Weights of a small autoregressive pixel model: 48750 training examples.
Rows from block 4 of a small autoregressive pixel model, named by matrix and row number. Rows with one number belong to one neuron. Each number is 500 + 25 x the weight over its row's rms, rounded and kept within 0 to 999. All counts start at 0. Numbers have three digits each.
After each neuron's rows are labels from the 100 images, of 14976, where the neuron reaches its highest value: "top examples" is what is common among them. Only what is clearly more common there than usual is listed. The data: made-up ball-and-stick molecule models.
# fc1: MLP up (model.blocks.4.mlp.fc1.weight, 768x256), inputs 0-42
# fc2: MLP down (model.blocks.4.mlp.fc2.weight, 256x768, transposed), outputs 0-42

fc1.240:516434520477519468455472483493499483493516491507461478502514507457506440506523549528490486518466519487525519517523479534482492499
fc2.240:526481465512519484459462483472507484505500489537495459484481500461552526468464466480528514509497495534501486500541509510519511524
top examples: balls: twelve

fc1.319:502500505501509493519516509484501446506545555482451487498463457507508471516472509502499510513494495481498464504478503558528502454
fc2.319:525471496510504501484498515474511527510467473479477509467487500543496533487488483498491512536484480507496511485463502511452525487
top examples: balls: four; balls: three

fc1.521:503495482512449533496486514554485464487537492494496488476495505508549468495506479530491487516477504475491487507507502487493475494
fc2.521:520527555514469498506522521519508479501509539477470509509466510509504522493517542478552528536513517502507502526524471435522482513
top examples: blue ball; space-filling

fc1.698:490564503523509495520509522504518486472470522482514508487522473514491507470487506545488491507517525468470454529537496455542491476
fc2.698:504508459511492514526523514502504531479514498516537544500485508485501474489530551472446517498472499484523514465467507531482463502
top examples: branched

fc1.592:543504561518526514493525534516498495503526490484507499508484506478543488518540500507519489537462529471497498493480472483507455525
fc2.592:514546528510491475538518510524511507517472537507503505526485497480500551503518493499516467504502529482537485480496451477525432498
top examples: blue ball; space-filling; branched

fc1.224:454496493520491478478468534495462514474553456457465515520474484506488511490483485517517512461465513491478516539512548534484530508
fc2.224:490528484494471502468496503509514529491517533498481471515480529528524457477479496504474481520505471529511511498505540488522514462
top examples: red ball; space-filling

fc1.248:514494497467500471495458535482477503464470463516484504507481513483493516518530493484490511502483496485517519529468503517501491510
fc2.248:489501499493548498496466476504498513504484496490516526504498521515511452494534446498528497502466486521485507506531508505494485518
top examples: balls and sticks

fc1.759:526515501471463504515500510475474445476514517506501500534476485514519507522503518521466499480460502507528515476531483501489527470
fc2.759:474480506506491493452452496496505598489513480480446570510505526479477480461496519482490518534472539506499495520508513466477517509
top examples: red ball; space-filling

fc1.685:525516523516437475541496513489511476494510487502513479464507514483501510470481496491525456506472491532498445539484560492533478474
fc2.685:500518542510500488484498524488521514508499483489502537508457526506464519538505484484526529511515490516535472515545536504477546513
top examples: purple ball; balls and sticks

fc1.742:557521556534508505509493502524520515499502504493523510493491516492543478487517500515516498500475548476476467510497483484514458513
fc2.742:507466479511502522513503497518490526521498520542496541529474512464511523505497488482522501491480533469491497475487490480535504525
top examples: blue ball; space-filling; balls: twelve

fc1.99:524489512522477478488457547497486504467522518505473491486516496492514478493489493492522530508520505523447557540504477505469504496
fc2.99:498527483463538522514487497508477533459498500540493524481498500478496507517515502471479484481502494513505512458478494523481500495
top examples: orange ball; balls and sticks; balls: four

fc1.241:475492538502480465479478489502502478482497536518501472511535541543510485540521490502457504463502518525522494500565549558519491464
fc2.241:458505514499484511494526494476513491516524486503490487526512493485446488512510507509489511477467517533498491487477472506468496483
top examples: red ball; space-filling

fc1.406:491504524511473507486461456524509487487504491516512527536534516479486496497481482519520529517518506483511486492505503505516502493
fc2.406:492504518494516476484522480512506554513488432476511501512462533532502531479432518536506579471487504508515514483532459513493487482
top examples: balls: three

fc1.442:506523546479468514478474511531455467487526474498433492522485503532478455477496483489489507506473525486503528530529521504487517502
fc2.442:479511456521524449498517508484518550493477509490501557478506525502467532534516474503502501539483545479506494535492466535527467508
top examples: small balls on sticks

fc1.445:519489579526466496487508513534479498498493502473461472486469482480527483486443544469478530529515495477473544460531515497504499513
fc2.445:481475529471530461526514507489530483522481523494560503500481520506485521493481465500521481491508542482502475500492532472533485484
top examples: space-filling; purple ball

fc1.437:487517473472515526543465540489498517533508499470468476469457504529541497477434467534497513530544470509503518492543518513507536462
fc2.437:526485438506483462517472492506488517513467506530497491494486480452519513520488491510487479483495502511477513538501527535493523532
top examples: green ball

fc1.337:507520515512517465518488500550449504492540482489468486512447504464474508460476506478498499521528533467453475508522551480551471466
fc2.337:516504548504511537537499538492550486514492534477513503514444535549479493533530499500502479517445505503494493495462472522508485450
top examples: yellow ball

fc1.340:496492485489492524566517486490471474519489510478532467491471482515489494495504521525475529494515476461523532480487470489482511497
fc2.340:528507480488485511559541478494508506536518513481536454484493486504517482497505505501490512513492506478528519493492503496472496502
top examples: green ball; space-filling

fc1.612:522533532513474512490495499545450490500548497534500483524512463517511450485488507512538524468525460485479523509510467538504528511
fc2.612:524542499533505439524474525473524491507502501481528483467480510518532487456489478501514501512489525539450488496523498502444513528
top examples: space-filling; balls: three

fc1.764:543512525552449504500512531499467490484511487469489494528515512480487474504511514468472509501471495485469513510513507489466503514
fc2.764:474521511499477529507505451515528534505483486518544481551488557509406536472502500522465537480486500519523482494521501500479535481
top examples: small balls on sticks; dark backdrop; balls: twelve

fc1.122:470525497598465490486508508518481500492510518477517493489514502502452517515499487489500533494479476496528475512513519490491478454
fc2.122:477493483466522526516506488491510533509475493514548525516496515539473495497533500461485520506508523487531486478484486492502494490
top examples: balls: three

fc1.177:521471492528501528508477477485504453510530546491467503495469547462457491471502511493506518510484509464531515487497532507449480473
fc2.177:539473503514491504460501494480510486487501512471511505452534515446555475486474525542515525520490507492522502512534510523506483527
top examples: balls: four

fc1.552:492495478466484498522512506484515483495537500540474515474522512461518489509498534482495472482491508512556481550495480549503503501
fc2.552:529550548450479502485507512501523498512448524459501520518470508506502501502515508525515488504480532466537475500502458505548498495
top examples: orange ball

fc1.443:545510513507488523497528520492487469513454521527487498507525477492495488520486473512510490501479471466528496515500541519498510504
fc2.443:470522504457509481515476472524494475521514482496528442539495478530503506515535495495488495453498507503501482490491508473567516518
top examples: dark backdrop

fc1.405:468457491504515514521519509502493484483524488479500521516524483491457455498493513489524482505509505512495527495498513461496496479
fc2.405:514491503508455514516528513488516515530486492471504467495503500526518510515530485507508486503488466514505497472534520503512518488
top examples: balls and sticks

fc1.431:469520509563478490536513563476519477491522508467520498489484544521500503530508514525498527532512496510502459499478507495487531511
fc2.431:473499524486494492517517511477519532520503502462476525488536484516468467545492470451498476497465496523498487483461516496516479474
top examples: red ball; space-filling

fc1.455:464500538492484455492484541511527470522500473495517501508433530493473529502506491502493483517498500465479482554524500487495516531
fc2.455:485504528510490486481500513507491507520490510471501549498492475486532544513519503480508495497494481506513522518490535493507507536
top examples: dark backdrop

fc1.756:515503524502486503510496537512509474512549486525498493494519495507518493401496487526537455467489510484445491509505515472502512483
fc2.756:493528507518458458490505474519475486485505489527519498505501508495491478504505489500455478524517493506521475519460494496551487490
top examples: purple ball

fc1.701:496525548538455484494512489496495484466503518486494466476508494521522486508500513497473479504501466522559493480536527487515507478
fc2.701:506497484506508457518485485518494492493521500510442481520492527561494505491452505505489486521501489467483482505526526459487527480
top examples: purple ball; balls and sticks

fc1.497:487510498514464450492531523530460527495530530486523502508536507529462491500467488551457528498543497545502518508467540502501495491
fc2.497:527480476511526557544501531479531500507496515471456528460505510489554506478509504509501478526499515477469482479473523445491534491
top examples: balls: three; balls: four

fc1.366:501502523510507517531489463454500504486519495497538512507511480472502536497525507470510454518477494468448548499508475543508482519
fc2.366:499484443495499487529484497492491520473533514519513517464497499527530506506501469516539558499502499512512523488483492473486520525
top examples: balls: twelve

fc1.274:490462510510521508461522508496489507419512512511481496455530516489496456472521504496522516472516514491455546468502513499526508496
fc2.274:490444433483526465476490491497495515472492481492514512507536507521518472446487480507523489473529522501458523463503531515520501536
top examples: balls: eleven

fc1.28:489534535502508499499516501523503488505532513560486508514561545545525482474486488490481497469487497484503463498510507495482477459
fc2.28:500496520479481509479516472525473469535462450508513518518538466487508523496498498538507550488500510514531503511493444540535487455
top examples: balls and sticks

fc1.55:505530497495491505507487522504494474482515561506480475512484519534502482534475485504521519466492503506486498498532464512469537513
fc2.55:508468501525459484474473473487484523503544500486468510507542528524487474503493537505509472505481504550478485477472522498450515521
top examples: red ball; space-filling; dark backdrop

fc1.705:487506513520485469492493471523492493463452548493508508475517508496484529485458490487505496488549492470466522451527502511488472483
fc2.705:475475489490508461506488473498487515474479528486493492512503495501506529465485486483515495483544523481477495478505506509513494503
top examples: purple ball

fc1.476:536526496501497534570509479531466498498516550496524452503495487541500496521493490509485500486495493437504505512483514494478518493
fc2.476:493477487504468482496480497500493494463501518503472471519510496482528473470474525475486491510536520486488504479517530503519488465
top examples: green ball; space-filling

fc1.37:499497479495496510482533496516482526495503494496513493484505528543530457429468508518503525490492471477492514512522551499479547487
fc2.37:485525452494499499556489486506480561489487515542528472502487479515510455490481490501475496492514518505518511501500505493514529478
top examples: green ball; space-filling

fc1.109:466492541551479505515494544493503495512509502494497486498491478507488491483471506523556481543489488516486514486511504492455557502
fc2.109:497545523480488490453513510493503505497509533494476523493474501535520479481504512490471503570515513492500499471498489469518487469
top examples: red ball; space-filling

fc1.364:517485498539472509472486529501484483460487488513514535493507493459504471501507521471515497513481525493494507495445502538450474533
fc2.364:498483462489502479490517481500503511496519494512506490509520480531482484481478499522470477480471474532503510479514509503510454525
top examples: purple ball

fc1.708:512570517517446496481524516507495517488539522476492511517464505528513493483485546513497509527483516492491473500507516494502541497
fc2.708:482492506449529493519487460507515472537462508529533513531484506507457525525498511500514498442503502491499475528513483514518487507
top examples: balls: twelve

fc1.713:526483510524485485508499505519490527503542490479460482504476511489560482475491538464500499522459481501493525486503530507491521494
fc2.713:519510502536454468513486488512502477504504526518571468503480517542479548518483446513493487510501488520460510479511494491494505526
top examples: balls: twelve; balls: eleven

fc1.540:511490515505489499521502475494505483503488564557515474513492535517490479562510465499439487493485501476482493534528503483524483505
fc2.540:510535486503470529489515475514503499512543507497492503488506517508515509438539539490414475490532511511511458503481524428513468540
top examples: space-filling

fc1.545:513521482499472473530495502526507455503510499507496494495501545487503493463504474507517456509466479495521493503486497468488497466
fc2.545:495495533525484519476492502500446460465539483505533486483555528508497502528515490516458514526547513516474501501513517513530516524
top examples: branched; balls: twelve

fc1.673:501517516561495546495524509495520481510484498531511507499460482475490496564481469499521506485491454499516482525541527496455492509
fc2.673:497496508492514517544495492470495508498533542516480545492501510515515506536484552499462474483499499493504477479503515477518520470
top examples: space-filling; purple ball

fc1.675:498544522503479490483477486500469503503511502509484522489476545493464494499533533480510491510542496500462495534510517463504478502
fc2.675:477535513477515514502466477517527512515439493498499487505450513517525450493513469488515522523528500454495508539512497462497530497
top examples: balls: twelve

fc1.525:533485507531517537503494513531503497479579523499499488499470511495557503501461567541511536501517480477496501549512518511475508504
fc2.525:522498498446539495550484487524484504517447504516524482533489499521501508482492457512514494470500481461496507470505493514527515457
top examples: balls: twelve

fc1.520:500521495525494510509519502574507488479481513493478517531479480496529495502485497469508521496521480443460523512459486509476495461
fc2.520:497525520516483478522493480518550499496506515462474441483492521518502514524479526503519520490537523488511487507543502499461541520
top examples: yellow ball; space-filling

fc1.502:543515506522468506480509518498507500502469505561512497515485552502475524484475483553491487518500511500518464527560491520488522515
fc2.502:509510542471492527510509508511502513484456486445505537499545478484552486481494525535480505488482474497557494561449479519486479475
top examples: yellow ball; balls and sticks

fc1.517:495475499522503495512513514511517431508562526553498508546525498492515478531500503478502475451489484490516480542505510512453526499
fc2.517:488505495466529487539524475521501518526470472496521493528483525497458484485494447512492499441468512476497473546523482503539505512
top examples: balls: three

fc1.172:514481502475478464554477505504492481499472529507506497504527487509448491531481489527511473492500496472514511474501510496525512483
fc2.172:487508518529514512470509515469512519508492478498501506461530515477537492453503542514521524508490484546508494526532509523456498504
top examples: balls: three

fc1.134:486543555493503472511511486536469516492484518490506479523459497519456479491452494517479497484515485448514469512546520491529518492
fc2.134:488481524491549513539508501477520479504451510542516512491484481468465486537493509498535495500490508486511480504490482528519458510
top examples: purple ball

fc1.298:514522478540473528493508490499478499540509485521507481509503483559539466438481467475450511543476492479537524507456523519495503493
fc2.298:487508497490500488540522495491508489509511472467506518478495447516518495510509491526496497513426480510548522508473502536475510489
top examples: balls: five

fc1.192:542512495482454547545559517507476474455497498514513490498511461460488471469469505524462514500510497477511528508470499471481528480
fc2.192:495481535519454466487514506519464448493526512478464433510524480485527467496511520459498496494554491483489500506489547471496482502
top examples: green ball; space-filling

fc1.87:492536528488506490508477537472517494475462526471512496503488490502517461539527512529506503529445481518540534493508486512482519512
fc2.87:477489554503476492497485502472513536487521521507482532516521510535478506555499492512499465508457493553476499485490498527493532483
top examples: red ball; dark backdrop

fc1.305:482483510507487500527473501532522497504505526548472504538527504492458496536485456521481531488525513491516520550526494522504496521
fc2.305:489538515444535534495488489527478483518509472510511488547494468549492506479518480471515520458479499519525501519495489515518504493
top examples: balls and sticks; balls: three

fc1.13:520529511511505508509476488521484503486487485483495488505524460539540445521493457463523495502499438520524512533490500524501540508
fc2.13:535475465524509516513472502464545481482470543530500488473502517456476526499451536512476484526538562490480502478565504475466523514
top examples: balls and sticks; balls: four

fc1.604:510518512522529507478514493530448541506497480485485527482545468527482464451503453475508481495495493483466506540518546506477511495
fc2.604:496485484526523499554509502512498438482499517567549479510519506492482505491499475492488454460509506489506480492508534481516482545
top examples: space-filling; balls: three; balls: four

fc1.553:504490522507489549522495517531461504486498520492445492517531492493527487504501471466504520571526467505454538488477487539477515440
fc2.553:492492489511491495479489498492515544477439504447473535501463528463482510517484517498519518516498498479522518529490488513435539504
top examples: balls: four

fc1.427:491532550508497535501490466511493532493508486504461492487482497521488534490476483486456500522534487498519513523543531534472477483
fc2.427:465502503508513454489481476506518487494480502493514479517507498481474506497480506498513477500537525511494477520544527498519526474
top examples: purple ball; space-filling

fc1.3:506473515491487497545492490490500479521505509520481469513522491564521454475488491512524513540487480444471471492504492470543534487
fc2.3:488521490468503501495492456535487457524514469536490513529479493473444516562514501502488523444494516481499500511512467498541501517
top examples: balls: four

fc1.322:514528513521484479472498568542504508494497503525448466520537515537489458507522496481545464506467507506470463534515490469513542508
fc2.322:477525490502538512473483497522510518498519490517494492504496503487501471527513526496491488527494517522514484515471536498503550493
top examples: orange ball

fc1.656:507538502474503506517538501491511515493529469487465474489475506537513445491494517532492498497448526495514495516487524509516485471
fc2.656:489495491507463467448509488513491514498526462488455463487485472530496499470481472492462548531493489519525510519492498538493543498
top examples: balls: eleven; balls: twelve

fc1.461:493492496494520508506474536510481537482536497477461480503494485499511484491495517485529466497527452493479547507469565515502521441
fc2.461:496564510484483503495531504534473501491485483499474510512518469501522474484504535501482486526499480486523507527482485547497507445
top examples: space-filling

fc1.275:500454550514440477466478519478473445480517495523482502459552530456503486509471508505539548515519512498504526496513493494499499451
fc2.275:519513468493511514503480491492522508473465506498529502503500526502509504431466494521517540499500476522504523513494463513461547522
top examples: orange ball; space-filling; balls: twelve